{
  "crop_scale_min": 1,
  "num_classes": 300,
  "label_smoothing": 0.1,
  "lr_schedule": "linear"
}
Rows from block 11, named by matrix and row number. Each number is 128 + 24 x the weight over its row's rms, rounded and kept within 0 to 255. All counts start at 0. After the name is the row's rms in percent of the matrix's.
# fc2: squeeze-excite expand (model.blocks.11.se.fc2.weight, 256x32), inputs 0-31
fc2.29 148 [157 147 157 143  82 128  90 114 141 125 148 157 119 102 130 152 135  64  95 121 166 112 115 107 138 110 137 126 125 147 160 143]
fc2.30 089 [148  51 155 130  94 131 137 130 126 127 141 144 119 142 127 179 107 111 149 134  72 125 152 104 135 149 128 151 121 128 119 133]
fc2.31 088 [143 126 114 142 128 136 144 155  96 105 148 102 112 128 140 105 153  57  85 143 102 175 154 134 142 123 140 133 133 144  97 143]
fc2.32 097 [117 178 155 100 119 127  92 110 148 114 144 123 133 122 123 108 123 100 156 135 190 143 109 151 131 135 126  65 124 129 150 124]
fc2.33 092 [117 145 157 141 116 140 120 130 122 171 141 148 124 132 150 137 133 118 114 129 141 145  55 145 131 113 127 120 146 112 111  51]
fc2.34 097 [135 126 129 134 142 133 147 107 130 109 108 140 106 123 125  66 132  90  66 131 178 136 172 150 129 142 131 157 131 129 151 117]
fc2.35 203 [128  94  93 120 109 140 135 169 101 151 104 138  97 102 148 143 117 124 117 129 139 174 114 121 130 131 139 146 106 112 202 118]
fc2.36 040 [147 133 173 103 141 131 145 115  98 121 117 128 109 113 150 141 140 137  67 136 157 154 127 125 176 119  89 139 121  82 119 104]
fc2.37 047 [117 161 131 118 157 129 131  87 124 152 119 134 157 126 141 126 158 152 131 120 162  37 131 153 122 126 117 125 106 117 134 107]
fc2.38 082 [143 147  61 111 116 128 117 134 115 118 124 119 121  88 159 131 131 101 135 131 203 154 128 139 116 160 132 101 114 125 137 149]
fc2.39 140 [126 143 142 141 104 121 112 125 122 172  90 172 129 130 129  86 112 125 120 120 159  85 180 159 129 135 131 152 123 129  85 108]
fc2.40 065 [124 143 135 119 120 114 156 130 164 100 163 131 107 111  72 151 156 107 134 129 146 129  97 155 104 116 119 154  80 117 172 141]
fc2.41 054 [149 162 134 117 100 130 106 167 144 133  94 125 120  85 130 151 125  88 117 135 176 108 170 161 133 130 131 105 130 111 136  87]
fc2.42 066 [137  78  75 133 124 139 141 145 132 152  97 130 150 150 130 154 144  90 120 105  72 152 138 113 143 176 143 131 120 122 123 126]
fc2.43 088 [119 111 121 168  37 154 157 121 146 101 107 133 136 156 156 125 133 142 125 153 117 104 126 107 150 120 150 126 112 120 131 115]
fc2.44 023 [101 133 149 130 105 126 181  88 127  61 130 123  93 108 133 151 142 158 124 122 156 117 128 142 135 142 104 152 136  99 158 116]
fc2.45 158 [183 181 152 130 107 132  96 133 143  78  94 135 143 128  91 161 102 122 133 129 157 138 100 123 111 130 130 154 136 120 112 118]
fc2.46 095 [ 87 148 145 109 108 100 159 146 158 169 105 136 140 105 115 140 118 126 133 124 155 141 118 171 125 124 134 112  69  96 111 159]
fc2.47 054 [114 130 170 110 122 118 119 130 101 157 125 166  94  79 146 132 131 118  93 108 134 131 156 166 115 134 131 155  99 102 125 178]
fc2.48 103 [115 173 163 124 141 107  96 128  75 155 126 157  87 139 135  88 164 125 105 128 148 124 124 119 100 133 113 157 118 124 161 136]
fc2.49 035 [154 141 164 102 122 139 134 148 107 142 113 119 107 126 114 158 119  97 134 107 182 155 156 130 112 127 131 154 114  55 113 134]
fc2.50 139 [160 102 119 128 159 138  74 164 129 121 117  63 122 127 135 107 132  81 132 130 142 184 126 113 136 124 136 145 133 143 141 128]
fc2.51 145 [110 138 107 127 140 129 100 120 115 169  55 180 158 129 126 127 136 122 169 129 103  83 127 130 139 135 146 110 128 142 123 146]
fc2.52 132 [116 154 115 145 134 121 124 124 142 127  72 144 121 135 125 106 128 100 103 104 144 111 196 103 119 176 130 168 134 104 116 145]
fc2.53 212 [139  58 122 133 124 124 127 160 188 140  83 127 116  95 126 120 155 106 114 119 161 158 156 110 132 125 122 116 116 139 142 136]
fc2.54 062 [126 145 170 116 114 116 155 111 128 118 118 134 167  83 160  81  77 117 134 133 173 133 113 138 141 167 114 116 115 133 148 115]
fc2.55 134 [103  75  99 124 153 124 119 131 130  85 133 159 144 125 113 148 143 123 128 133  72 168 138 185 114 129 128 162 128 128 132 134]
fc2.56 036 [116 127 145 107 113 133 146 166 132 104 158 145 100  65 159 172 126 125 135 111 161  88 137 151 124 144 120 135 100 100 133 109]
fc2.57 055 [151 149 147  89 145 110 155 105 152 135 128 121 107 157 137 105 105 184 124  95 149 118 129 129 136 127 122 141 135 101 158  66]
fc2.58 076 [142 147 142 137 130 127 130 151 146 130  97  30  62 131 144 133 122 132 123 138 153 134 129 129 119 148 138 127 126 139 131 131]
fc2.59 046 [160 136 131 126 101 120 129 149 130 128 119 177 114  82  74 144 129 145 106 113 143  80 143 145 133 169 100 159 112 121 123 146]
fc2.60 091 [130 164 138 121 117 122 111 135 185 139 105  86 109 141 102  89 123 113 117 121 166 114 192 152 112 133 117 134  99 128 139 125]
fc2.61 104 [120 152 170 130 109 126  87 134 156  96 104 140 149 127 149 140 115 148 154  80 176 125 132  95  96 145 104 111 143 148 101 129]
fc2.62 035 [ 92 128 150 117 133 135 116 153  91 192 157 104  65  95 127 130 145 161 111 121 162 136 135 130 126 129 144 134 129 129 129 108]
fc2.63 067 [148 155 159 119 105 122 155 179 101 126 129 164  78 122 125  79 118 148 125 126 154 132 104 125 112 140 124 162 122 117 146  88]
fc2.64 145 [148 144 103 120 138 110 165 103  96 155 113 143 106  87 115 114 179 166 124 110 172 133 133 118 126 151 111 161 100 112 105 131]
fc2.65 134 [134 102 142 130 122 124 150 118 178 140 140 134 105 139  97 142 130 137 140 135 118 125 163  92 149  75 111 129 138 130  66 171]
fc2.66 020 [137 132 166 157 106 117 145 112 118 142 124 133  55 100 139 138 107 135  99  93 154 129 154 140 134 129 158 141  87 163 137 113]
fc2.67 088 [112 174 150 120 140 118  89 128 142 157 153 153 162  58 125 130 103 148 110 104 132 134  94 127 106 148 113 160 119 119 135 130]
fc2.68 143 [122 168 111 140 149 127 153 107 142 128  91 140 140 125 107  73 134 142  97 127 169 147  63 139 137 163 132 122 123 127 113 147]
fc2.69 208 [ 71 184 161 140 143 138 121 136 119 105  98 120 129 135 139 151  93 101 131 127 110 109 148 109 140 165 124 117 127 127  98 174]
fc2.70 049 [100 135 172  98 127 113 144 143 146 131  83  71 132 107 123 127 136 157 102 122 163 115 145 180 128 151 121 148 139 102 117 123]
fc2.71 031 [149 133 131 115 129 129 122  93 130 141 141 134 126 160 141 133 126 149 151 100 141 114 106 140 182 134 102 135  99  42 138 135]
fc2.72 057 [155 132 138 153 123 116 143 166  50 149 114 122 116 108  87 136  99 154 119 133 152 125 154 145  85 151 130 140 136 118 121 122]
fc2.73 087 [121 145 133 151 116 131 180 137  71 120 127  91 146  57 122 141 109 125 125 152 146 150 110 139 146 131 130 160 131 104 113 122]
fc2.74 088 [188 100 116 116 135 116 117 142 134 124 132 177  90 146  97 128  73 167 137 112 123 119 121 110 132 118 123 126 132 128 164 162]
fc2.75 124 [154 130 129 144 120 111 130 121 112 146 110 128 107 133 120 203 117 110 150 119  69 115 106 103 104 102 153 144 147 141 150 162]
fc2.76 053 [119 111 113 159 138 151 145 142 128 131 142 113  96 164 185 136 131 151 122 177 113 104 100  78  96 138 138 119 115 141 107 107]
fc2.77 033 [128 166 156 107 131 119 164 130 167 160 150 133 111  62  85 114 114 116 143 131 112 136 110 141 132 133 116 157 106 108 158 147]
fc2.78 166 [ 93 138 120 149 125 128 140 131 141 150 115  54 115 136 119  78 135 120 141 101 141 136 104 172 115 176 134 153 131 125 121 150]
fc2.79 199 [170  51 133 139 134 113 128 129 126 170 133 147 113 145 141 157 157 134  76 108 117 135 117 145 108 143 130 101 126 143 115 110]
fc2.80 080 [123  92 130 148 134 152 103 107 141 108  83 112  96 145 127 155 119 157 124 161 100 117 179  80 148 103 143 149 133 151 138 134]
fc2.81 084 [ 97 110 162 121 106 140 137  91 124 126  86 128 129 102 136 150 111  87 109 103 194 160 153 140 136 122 140 159 124 128 118 147]
fc2.82 078 [ 68 121 120 147 165 159 136 127 138 102 127  87 111 194 132 125 141 119 107 137  93 114 146 134 146 131 130  97 156 134 130 130]
fc2.83 076 [ 82  89  86 103 142 164 147 147 139  81 179 137 115 112 132 153 131 132 141 115 117 130 118 137 109 116 143 120 123 116 155 170]
fc2.84 173 [106 143 160 138 130 115 110 128 152 141 123  87 114 111 111 135 136 154 140 139  83 141 134 174 111 193 135  83 128 114 104 123]
fc2.85 082 [ 82 134 159 123 115 121 114 135 131 153 172 114 150 154 115 115 124 109  87 116 168  84 158 174 122 123 124 111 121 114 162 133]
fc2.86 036 [131 139 151 139 113 129 106 124 157 110 161 129 128 141 118 142 118 141  56 123 141  98 110 169 151 146  98 147  85 151 148  98]
fc2.87 088 [ 97 126 155  99 123 124 151 141 144 138  89 135 152 113 125  82 128  90 113 109 146  99 119 176 130 176 157 148 124 126 154 106]
fc2.88 105 [102 146 137  99 111 119 128 111 135 143 153 109 144 111 127 160 147 155 117 166 148 121 126 113 140 144 124 140 124 114 154  37]
fc2.89 043 [165 160 173  96  90 127 115 111 132 115 149 110 153 126 150 112 135  74 136  90 130 144 136 165 143 125 130 145  97  94 127 130]
fc2.90 076 [130 131 100 152 135 121 108 135 147 156 151 121 119 145 113 161 114 133  97 169  87 112 104 122 114 161 140  88 165 162  81 123]
fc2.91 082 [131 141 148 113  96 144 110 114  96 141 178 129 175  92 125 128 115 143 111 157 136 102 169 142 105 125 114 129  82 109 126 165]
fc2.92 050 [129 147 131 117 119 111 168 135 139 190 110 106 114 153 134 130 126 110 124 115 165 121 106 185 112  84 122  91 121 116 121 156]
fc2.93 075 [146 187 145 113 136 106 164 133 130 154 115 139 156 121 121 142 121 134 100 114  93 127  72 152 106 137 134 154 107 136 138  80]
fc2.94 088 [117 152 127 150 120 135 136 119 107 134 131 145  77 112 139 129 166 138 163  88 159 117 120 144  64 124 158 113 124 114 171 110]
fc2.95 062 [161 131 128  91 113 117 132 104  77 144 115 145 199 110 154 117 137 157 107 111 143 123 116 132 115 152 115 172 110 108 131 131]
fc2.96 053 [152 134 161 102 118 134 157 110 128 134 122 145 111 154 121 136  80 130 115  93 139 118 106 119 122 207 125 143 101 106 112 155]
fc2.97 214 [ 89 148 133 130 129 124 138 115 146  95 124  40  95 127 135 120 150 159 132 101 140 131 144 109 147 161 150 139 125 151 134 145]
fc2.98 085 [109 182 127 130 120 125  95  85 106  96 119 111 178 115 120 134 146 123 132 116 136 143 137 202 111 124 123 126 126 130 118 154]
fc2.99 067 [137 135 150 142 118 134 114 124 143 132 107 118 158  79 114 141 156 120 147 130 156  88  86 124 116 152 140 160 124 175  78  98]
fc2.100 132 [121 139 168 122 118 153 135 135 156 147 145 123 179 101  88  84 131 124 124 130 141 133  87 111  99 171 132 134 126 141  84 108]
fc2.101 031 [111 202 116 123 108 121 131 126 128 167 152 151 140 115 117 144  66  96 156 117 134 127 132 116 130 135 112 135  99 114 135 162]
fc2.102 062 [180 156 139 119  99 136 164 142 112 137 145  72 113 126 128 141 111 105 119  66 127 157 147 130  99 145 109 132 132 144 149 118]
fc2.103 118 [152 149 133 133 110 136 159 139 136 161 145 151 105 124 119 149 101  82 128 122  68 145  93  85 144 109 123 130 117 129 171 143]
fc2.104 096 [107 108 106 149 147 140 124 151 147 130 131 157  62 149 152 134 142  63 149 143 132 130 142 105 147  87 142 116 138 125 102 139]
fc2.105 069 [138 149 150 146 139 138 105  84 102 175 159  76 109 137 134 140 122  97 135 138 114 145 108 165 111 125 134 174  99 124 111 117]
fc2.106 065 [142 138 159 144 117 100 122  90 143 120 124 156 145 124 141 149 101 142 125 124 137 134 129 134 156 121  35 160 144 114 136 107]
fc2.107 095 [189 134 145 121 124 108 125 115 149 118 129 143 124 102 107 152 127 120  69 134 140 135  73 177 128 148 119 138  97 131 144 113]
fc2.108 029 [132 142 130 155 224 118 117 126 116 140 119 137 110 110 142 137 128 129 140 110 151 108  85 142  87 139 121 141 106 122 134 102]
fc2.109 047 [140 151 124 128 140 128 137 148 129 123 133 143 137 135 125  20 137  93 123 132 129 127 131 115 128 173 129 164 130 120 130 133]
fc2.110 064 [117 145 159 122 108 120  95 127 123 139 134 139  86 134 118 145 158 131  39 136 172 124 162 142 132 135 129 116 126 127 109 143]
fc2.111 127 [114 138 152 131 133 101 192 120 146 151 117 124 118  64 115 126 112 144 156 130 139  71 105 110 129 162 117 138 140 132 142 134]
fc2.112 104 [ 86 129 167 116 111  79 155  97 118 116 159 156 150 146 121 141 138  78 107 142 150 148 149 155 107 114 123 161 127 108 123 119]
fc2.113 119 [144 122  93 117 149 138 151 135 127 148 157 142 137 139 157  92 153 100 102 127  99 135  84 155 148 157 107  77 137 131  89 148]
fc2.114 050 [109 152 134 148 116 113 159 116 114 117 125 120 141 112 107 137 225 136 115 120 146 132 106 145 111 121 117 131 114 121 174 102]
fc2.115 049 [110 150 151  96 136 127 173 134 118 142 126 141 117 122 115 148 124 120  97 120 126 102  57 155 101 153 110 133 145 183 132 117]
fc2.116 096 [147 137 152 157 165 103 155 107 112 136 130 124 148 143 123 113 100 148 139 111 126 122 116 130  93 141 119 141 127 127 161  40]
fc2.117 022 [143 164 143 115 151 125 125 140  92 141 134 128 126 127 127 148 145 122 171 161 141 138 132 151  76 145 122 129  84  83 112  76]
fc2.118 075 [139 163 107 137 144 118 150 143 127 141  75 146 116 129  97 173 103 166  73 120 145 125 116 128 126 147  93 152 103 113 121 146]
fc2.119 197 [143  66 122 141 136 129 111 134 134 147 121 139 120 126 123 151 181 105  78 131 163 159  92 113 139 155 145  95 133 138 102 118]
fc2.120 088 [150 114  99 140  73 127 131 142 133 112 146  81 131 140 145 125 151 102 148 145  67 141 119 175 128 143 135 112 155 130 149 111]
fc2.121 078 [182 135 148 103 112 128 129  95 117 114 114 180 133 122 131 120  82 143 126 118 144  74 121 151 119 122 135 168 112 120 166 130]
fc2.122 090 [139 153 141 129  92 138 103 146 121 154 137 133 166  57 114 153  62 132 129 135 148 146 123 119 138 129 135 123 157 119 102 136]
fc2.123 093 [124 142 141 140 120 115 162 133 149 127 126 139 129 102  77 137 121 124  68 140 135  87 117 119 109 121 140 195 152 123 125 163]
fc2.124 163 [128 148 164 114 164 120 111 174 146 110 117 143 122 107 128 141 143 144 147 112 147 107  66 125 148  81 120 138 127 135 130  79]
fc2.125 050 [135 152 140 121 170 115 127 177  83 151 156 152 129 107 100 130 136 107 154 127 140 155  93 137 114 124  73 127 112 107 142 103]
fc2.126 074 [140 187 145 134 107 127 119 109 132 126 132 123 122 128 117 121 142  99  96 105 147 118 146 123 135  88 136 161 104 108 205 116]
fc2.127 054 [135 137 153 119  91 116 109 166  98 134 141 149 129 142  88 114 113 151 163  82 150 172 122 129 130 145 130 122 116 142 148  72]
fc2.128 087 [152 159 122 112  53 128 108 123 105 114 163 124 113  84 136 151 147 159 159 112 144  94 110 145 127 135 127 160 125 138 137 134]
fc2.129 064 [109 141 145 134  89 133 140 132 159 108 116 130 140  93 150 160 117  98 140 146 164 110  55 117 119 126 128 162 119 145 103 157]
fc2.130 081 [103  96 151 116  92 127 121 149 130 154 133 198 158 123 130 139 132 130 122 121  76 151 154 117  91 143 103 147 102 117 139 139]
fc2.131 047 [138 131 151  92 152 141 112  87 127 139 145 137 127  67 129 106 121 117  82 157 149 111 114 170 140 126 120 145 119 161 171 128]
fc2.132 057 [142 159 128 132 116 114 160 126 127 146 118 109 116 122 111  78 121 184 120 127 193 112 118 165 117 107 115 124 101 111 161 120]
fc2.133 037 [145 163 123 106  75 105 105 118 102 153 124 151 136 150 115 168 106 147 119 131 140 121 178 172 107 137 111 114 113 101 156 133]
fc2.134 092 [177 145 160 132 106 129 122 111 146 115 149 143 154 127  74 119  83 173 118 114 139 153 120 129 109 169 105 128 111 114 116 104]
fc2.135 035 [179 125 151 141 120 114 128  95 116 131 115 109 105 165  70 135 108 159 107 170 148 142 123 140 118 139 112 151 139 109 148  87]
fc2.136 057 [138 110 120 132 143 144 137 150 129 157 168  92 127 124 115  88 131 115 165 133 100 165 149 113 149  61 148 128 115 129 137  92]
fc2.137 039 [152 125 144 105 175 124 134 138  89 129 128 134 153 129 114 122 144 146 102 117 145  78 104 133 133 186  97 160  85 116 115 138]
fc2.138 061 [151 139 125 150  23 137 125 142 151 118 123  86 106 121 142 117 129 104 140 129 147 149 139 146 137 136 135 129 131 121 148 125]
fc2.139 041 [159 129 170 122 120 128 145 105  60 146 124 165 127 112  96 131 117 135 114 134 141 169 107 115  87 135  90 146 149 121 148 132]
fc2.140 100 [154 164 153 116  94 116 133 116 114 127 110  91  88 171 115 143  97 121 113 118 153 169 129 189 118 140 114 149 122 117 116 125]
fc2.141 178 [124 176 149 112  95 121 152 150 158 154 127 126  45 127 139  96 126 139 139 116 143 114 137 109 128 105 119 159 114 135 116 147]
fc2.142 078 [131 160 135 120 141  85 144 121 104 162 119 141  71 117  81 149  98 157 132 100 133 143 159 149 128 148 147 116 133  90 139 146]
fc2.143 078 [144 153 133  99 130 139 139 118 115 110 145 159 128 113 118 160 123 112 156  64 145 119  96 160 136 141 171 112 114 104 161  90]
fc2.144 071 [123 116 113 143  94 136  60 157 150 146 142 127 122 129 150 130 155 110  94 148 118 136 109 138 149  90 153 110 150 158  87 152]
fc2.145 136 [140 131 146 124  95 125 108  96 118 135 109 128 179 114 136 129 150 119 119 122 201  82 170 151 117 130 146 122 120 116 119  99]
fc2.146 050 [135 144 146 144 120 123 125 125 119 164 146 120  99 128  92  87 111  99 145 207 144 110 131 169 118 138 127 122 112 100 101 131]
fc2.147 027 [125 167 138 137 135 129 151 119 126 115 149 188 128 121 134 163 118 125 135  95 178 120  68 124 126 108 113 125 129  86 101 123]
fc2.148 070 [165 168 140 109  74 104 137  89 125 149 153 150 121  95 141 146 117 105 124 104 148 148 129 148 107 154 118 103 169 128 104 116]
fc2.149 062 [140 145 141 125  98  97 119 140 130 122  66 130 153  87 134 152 142  98 182 144 144 114 111 137 110 163  96 142 111 132 155 133]
fc2.150 147 [ 86 137 109 116 125 137 137 108 152 138 150 162 109 109 123 139 108 124 112 116 194 152 137 125 128  62 116 168 136 134 136 117]
fc2.151 082 [146 189 164 134  83 148 135 130  98 114 142 105 121 153 124 124 131  60 139 120 158 103 120 133 143 141 112 145 123 101 129 118]
fc2.152 060 [144 154 140  99  99 155  89 143  98 168 140 120 157 170  86 111 101 127 123 113 154 140 163 148 105 146 125 135 123 100 107 114]
fc2.153 081 [142 146 153 121 126 118 134 115 224 114 124 142  99 121 118 145 109  94 132 119 144 136 155 160 116  97 121 100 115 122 133 120]
fc2.154 102 [112 178 110 117 105 140 100  89 108 146 128 118 110 111 144  86 149 132 132 117 127 120 135 155 133 187 108 121 121 135 166 170]
fc2.155 165 [130 133 171 117 127 126 143 121 116 142  93 102 104 110 111 175 116  87 129 131 164  79 162  96 141 111 156 128 139 144 163 132]
fc2.156 169 [160  97 108 112 134 135  92 122 118 115 141 135 121 182 106 133 121 175 159 125 105 155 135  83 120 154 146 120 125  96 104 162]
fc2.157 041 [139 156 142  92 117 127 112 137 132 145 108 126 143 139 124 134  34 150 136 122 139 121 126 133 148 131 152 169  84 123 120 132]
fc2.158 042 [152 150 153 150 136 131 136 128 141 104 127 195 114 126 132 138 113  91 113 103 177 107 113 159 124 126 106 139 120  86 116  91]
fc2.159 062 [155 141 138 117 128  83 106  64 127 145 182 120 105 174 146 123 135 128 147 128 156 123 134 143 101 131  89 118 134 105 135 134]
fc2.160 109 [163 148 146 102 116 125 102 104 115 121 122 122  94 108 141 170 128  90 167 134 145  80 146 141 117 117 129 129 119 187 149 112]
fc2.161 055 [125 139 146 115  99 140 104 105  95 142 122 140 137 144 147 121 102 155 104 103 165 189 168 105 116 138  73 148 123 128 134 132]
fc2.162 106 [149 117 107 156 144 105 164 114 148 112 154 139 148 124  63 172 147 121 156 118 101 124 128 101 136  88  98 119 133 123 155 142]
fc2.163 071 [126 146 151 112  63 123 167 122 117 101 120 115 141 168 143 120  70 134 142 142 126 124 135 158 127 142 138 154 121  86 105 149]
fc2.164 106 [ 96 147 107 154  95 120  99  87 129  75 144 129 134 121 155 112 147 155 132 131 201 150 135 136 124 124 131 133 137 124 100 129]
fc2.165 041 [146 144 163 101 121 110 141 104 112 134 122 123 147 136  90 128 137 208 179 124 137 131 126 131 121 132  93 133  94 120 136 100]
fc2.166 146 [133 155 147 137 143 140 103 135 125  99 134  60  36 123 137 146 139 115 127 138 132 142 126 125 127 144 137 154 126 136 132 139]
fc2.167 098 [150 148 142 139 150 103 125 145 137 198 122 133 194 107  99 118 127 102 120 114 155 113 119 139 123 114 104 132 112 100 107 103]
fc2.168 100 [132 146 150  96 112 111 162 101 137 117 146 148 145 154  90 117 151 114 111 110 134 203 147 144 108 126  96 116 109  99 145 116]
fc2.169 068 [195 175 158 128 137 109 121 139 132 166 103 127 117 115 120 121 116  66 146 125 166 129 128  98 120 141 128 120 114 111 123 109]
fc2.170 043 [171 132 168 146 126 109 175  73 119 119 139 160 137 109 128 156 130  79 151 119 139 112 112 122 138 128 120 157  97  99 140 123]
fc2.171 163 [ 92 205 112 127 168 119 117 121 136 149 117 123  84 143 116 123 136 117  93 142 147  92 164 113 131 107 135 123 124 127 150 143]
fc2.172 055 [135 129 185 136 121 131 157 115 153 129 136 148 111 116 142 139 130 107 157  84 173 110 133 107 134 131 123 142 109  84  76  98]
fc2.173 093 [142 161 146 163 118 131 182 139 112 127  89 122 165 121 106 130  97 125 144 126 145  88 155 138 118 127 110 152  78  94 130 119]
fc2.174 081 [138 133 140  93 111 118 118  94 111 100 183 114 140 122 136 133 143 194 133  96 145 122 119 141 116 118  93 151  89 135 143 154]
fc2.175 084 [121 155 176 175 112  89 155 122 108 159 121 124 104 116 146 121 119 119 139  76 153 132 155 141 112 124  86 144 126 148 122 101]
fc2.176 058 [117 152 156 112 113 124 117 115  95 135 116 144 201 106 121 137 139 138 118 109 130 104 155 172 118 113 112 177 105 126  95 118]
fc2.177 141 [ 90  90 132 139 104 150 176 154  79 149 162 115 143 129 111  98 115 161 134 121 100 137 154 115 114 145 108 119 113 135 166 121]
fc2.178 133 [108 169 169 125 125 129 132  94 117 103 110 153 154 149 104 128 136  78 163 121 110 113 122 168  89 152 109 146 116 126 154 109]
fc2.179 050 [169 121 143 120  83 128  61 123 132 125 146 123 148 124 129 153  67 160 122 133 128 111 118 164 116 141 130 150 122 127 161 123]
fc2.180 077 [141 138 174  96 161 113 111 104 115 151 110 136 103 171 115 111 116 162 123 112 159 158 152 166  90 109 112 139 114 114 112 104]
fc2.181 034 [126 159 175 139  95 147 131 124 123 134 129 122 123 114  89 129 116 108 176 113 134 123  96 141 132 132 101 136  63 135 124 178]
fc2.182 131 [113 159 127  95 133 131 122 105 126 139  84 154 117 118 125  65 122 147 153 125 135 134 132 140 141 211 126 134 119 125 119 130]
fc2.183 088 [140  95 150 132 151 132 133 141 150 168 114  36 166 116 138 130 130 128 139 113  87 129 123 111 137 156 114 126 126 123 143 126]
fc2.184 061 [137 132 133 127 129  83 144 140 102 128 105 172 129 134  96 129 107 158 155  84 157 134 173 140 147 129 116 137  82  97 157 118]
fc2.185 178 [117 110 131 140 128 129 136 144 132 108 118 106 141  97 130 157 130  97  72 139 210 107 118 104 143 135 130 164 119 119 153 131]
fc2.186 112 [140 123 170 126 134 149 107 137 119 152 120 115  97  93 152 114 110 131  97 126 151 103 165 149 121 117 186 166 108 117 113  88]
fc2.187 086 [117 150 164 120 134 108 131 141 110 138  45 174 113 131 135 109 137 126 125 129 150 110 136 130 120 126 125 173 125 116 155  85]
fc2.188 065 [123 152 137  87 123 123 146 116  83 141 124 140 131  96 111 119  96 127 110 101 115 161 170 154 117 155 173 144 115 118 126 180]
fc2.189 088 [144 140 123 120 111 129 141 125 107 149 153 150 123 136 148 107 149 119  38 140 164  79 102 136 130 153 121 143 119 139 142 117]
fc2.190 067 [147 162 144 136 154 117 155  93 122 143 144 142 120 104 136 128 137 146  64 119 151 148  62 151 115 125 102 109 113 134 117 145]
fc2.191 150 [137 165 109 123 128 101 136 129 129 115 133  70  72 106 137 149 131 107 140 133 147 172  77 144 131 148 149 161 115 127 144 127]
fc2.192 089 [135 169 160 123  84 122 100 121 121 122 123 145 151 153 142 109 139 104  84 146 129 113  70 138 161  94 138 164 142 127 139 133]
fc2.193 012 [134 154 158  71  79 137 134 159 121 133 148 140 122  84 137 130 114 137  88 115 147 168 101 152 112 126 156 139 131 149 142 143]
fc2.194 174 [114 155 107 149 141 131 123 140 134 162 131 128 158 107 131 164 107 143 128 120 197 102  83 104 124 108 136  79 128 127 103 134]
fc2.195 099 [143 149 146 107 164 104 110 133 134 129 116 128 186 133 118 117 121 133  83  80 153 139 124 143 124 122 121 117  92 127 186 103]
fc2.196 132 [ 94 130  98 139 117 134 150 132 126 117  97 131 114 127 117 156 119 169 102 138 216 104 109 142 124 106 118 162 112 134 127 123]
fc2.197 178 [132 158 135 136 102 127 166 134 115 145 104 149 129 122 134  79 132  82 146 127 170 121  87 126 128 192 128 106 138 126 121 106]
fc2.198 055 [114 172 149 114 118 107 123 138 126 155 140 136 168 144 121 116 123 123  87 111 113  59 168 141 109 133 120 144 117 120 176 129]
fc2.199 054 [153 121 148 103  91 149 118 111 105 132 116 157 133 122 114 143 128 178 103  73 182 129 120 118 114 119 131 179 142 115 125 139]
fc2.200 147 [128 176 148 117 142 126 123 105 170 112 144  76  42 139 120 134 113 136 137 131 145 155 122 118 124 142 124 124 116 127 129 145]
fc2.201 109 [ 83  60 114 134 123 134  86 159 140 156 133 153 116 133 123 169 150 125 127 141  89 157 143 109 148 111 141 117 144 137 110 136]
fc2.202 188 [130 179 160 139 149 134 101 136 153  81 127  82 137 136 132  70 138 106 120 139 167 135 124  98 138 115 150 104 140 133 118 123]
fc2.203 160 [ 85 127 113 120 104 116 126 102 113 135 137 168 127 149 145 156 118 171 144 103 164  81 142 144 105 149 104 166 120 119 143  91]
fc2.204 125 [116 130 132 113 135 142 118 146 145 124  45 113 143 130 131  85 130 144 148 134 184 131 117 128 130 134  92 133 124 123 111 175]
fc2.205 044 [144 151 154 112 155 124  92 120 129 153 132  85 148 114 111 125 147 188 118 121 182 112 135  86 117 140 101 135 120 121 100 110]
fc2.206 182 [142 142 144 108 132 128 141 143  89 118 104  74 175 117 121 112 147 140  73 136 137 132  88 130 141 172 124 127 122 123 163 151]
fc2.207 075 [144 136 175 156  88 123 122 115 126 133 101 116 131 120 137 127  94 109 118 128 155 182 131 109 125 100 122 201 129 125 111 127]
fc2.208 118 [129 173 156 117 163 134 100 129 126 116 178  90  88 146 129 128 130 126 134 118 137 111 129 149 120 173 126 124 111 107 126  68]
fc2.209 216 [110 200 128 145 114 124 134 117 118 121  97 159 150 134 108 103 100 140 139 122 115 126 173  67 140 142 137 154 130 108 127 113]
fc2.210 061 [136 126 131 136 122 128 109 130 142 164 129 122 153 124 120 206 144 121 113 126 103 137 128 111 125 107 139  45 124 134 150 120]
fc2.211 063 [170 171 100 146  68 127 147 142 134 153 114 158 136 121 110 156 114 135 105 117 138 105 112 138 126 132 111 148  78 109 155 110]
fc2.212 054 [143 132 142  96 109 125 137 135 116 137 113 142 154  66 119 133 115 131 106 110 132 172 119 146 116 126 202 145  97  96 129 129]
fc2.213 058 [160 170 143  94  95 143 120 131 156 157  85 128  80 120 134 124 128 141 132 136 127 126  80 166 131 130 109 130 100 107 165 130]
fc2.214 188 [148 167 145 119 100 109 176 123 148 179 178 123 138 108 110  95 122 146  85 116 123 132 121 147 121  88 127 129 115 116 110 136]
fc2.215 083 [115 135 148 119  99 147 135 140 128 148 156 169  86 161 135 138 148 140 127 108 165 111 117 145 116 149 113 123 118  62  82 136]
fc2.216 037 [108 131 165  57 140 129 117 148 132 152 154 131  97 148 136 142 112 125 162 135 154 136  97 137  86 137 133 123 116 125 147  78]
fc2.217 071 [104 193 151 125 128 148 138 140  94 102 151  92 132 114 128 112 138  98  86 132 173 105 147 127 147 130 134 117  91 148 143 119]
fc2.218 088 [127 144 144 117 138  94 108 179 116 154 138 134 126 122 138 143  84 142 118 139 144 158 133 109  83 174 105 152 109  97  87 130]
fc2.219 011 [124 150 143 108 151 122 139 147 129 135 117 108 105  85 151 181 134 151 117 121 153 167 114 159 132 126 115 117  73 110 171 147]
fc2.220 035 [138 155 150  74 132 167 125 126 103 141 188 120 147 114 103 122 100 140 107 107 127 171 115 132 111 134 155 127  91 129 131  99]
fc2.221 077 [104 131 143 122  81 140 141 126  76 125 142  97 134 107 132 143 121 140 140 161 178  95 143 165 155 122 134 131 114 133 157  84]
fc2.222 070 [121 167 140  98 142 137 135 116 146 123 160 112 145 126 113 107 153 139 117  87 162 105 147 135 174 150 119 101  65 125 124 101]
fc2.223 178 [154 130 113 122 152 127 101 126 117 126 137 101 144 121  93 149 134  81 137 120 159 101 126 185 130 136 126 190 136 124 106  91]
fc2.224 112 [134 143 132 126 139 129 166 114 151 152 114  76  68 122 106 125 139 130  76 142 142 140 121 116 141 170 131 150 142 136 131  83]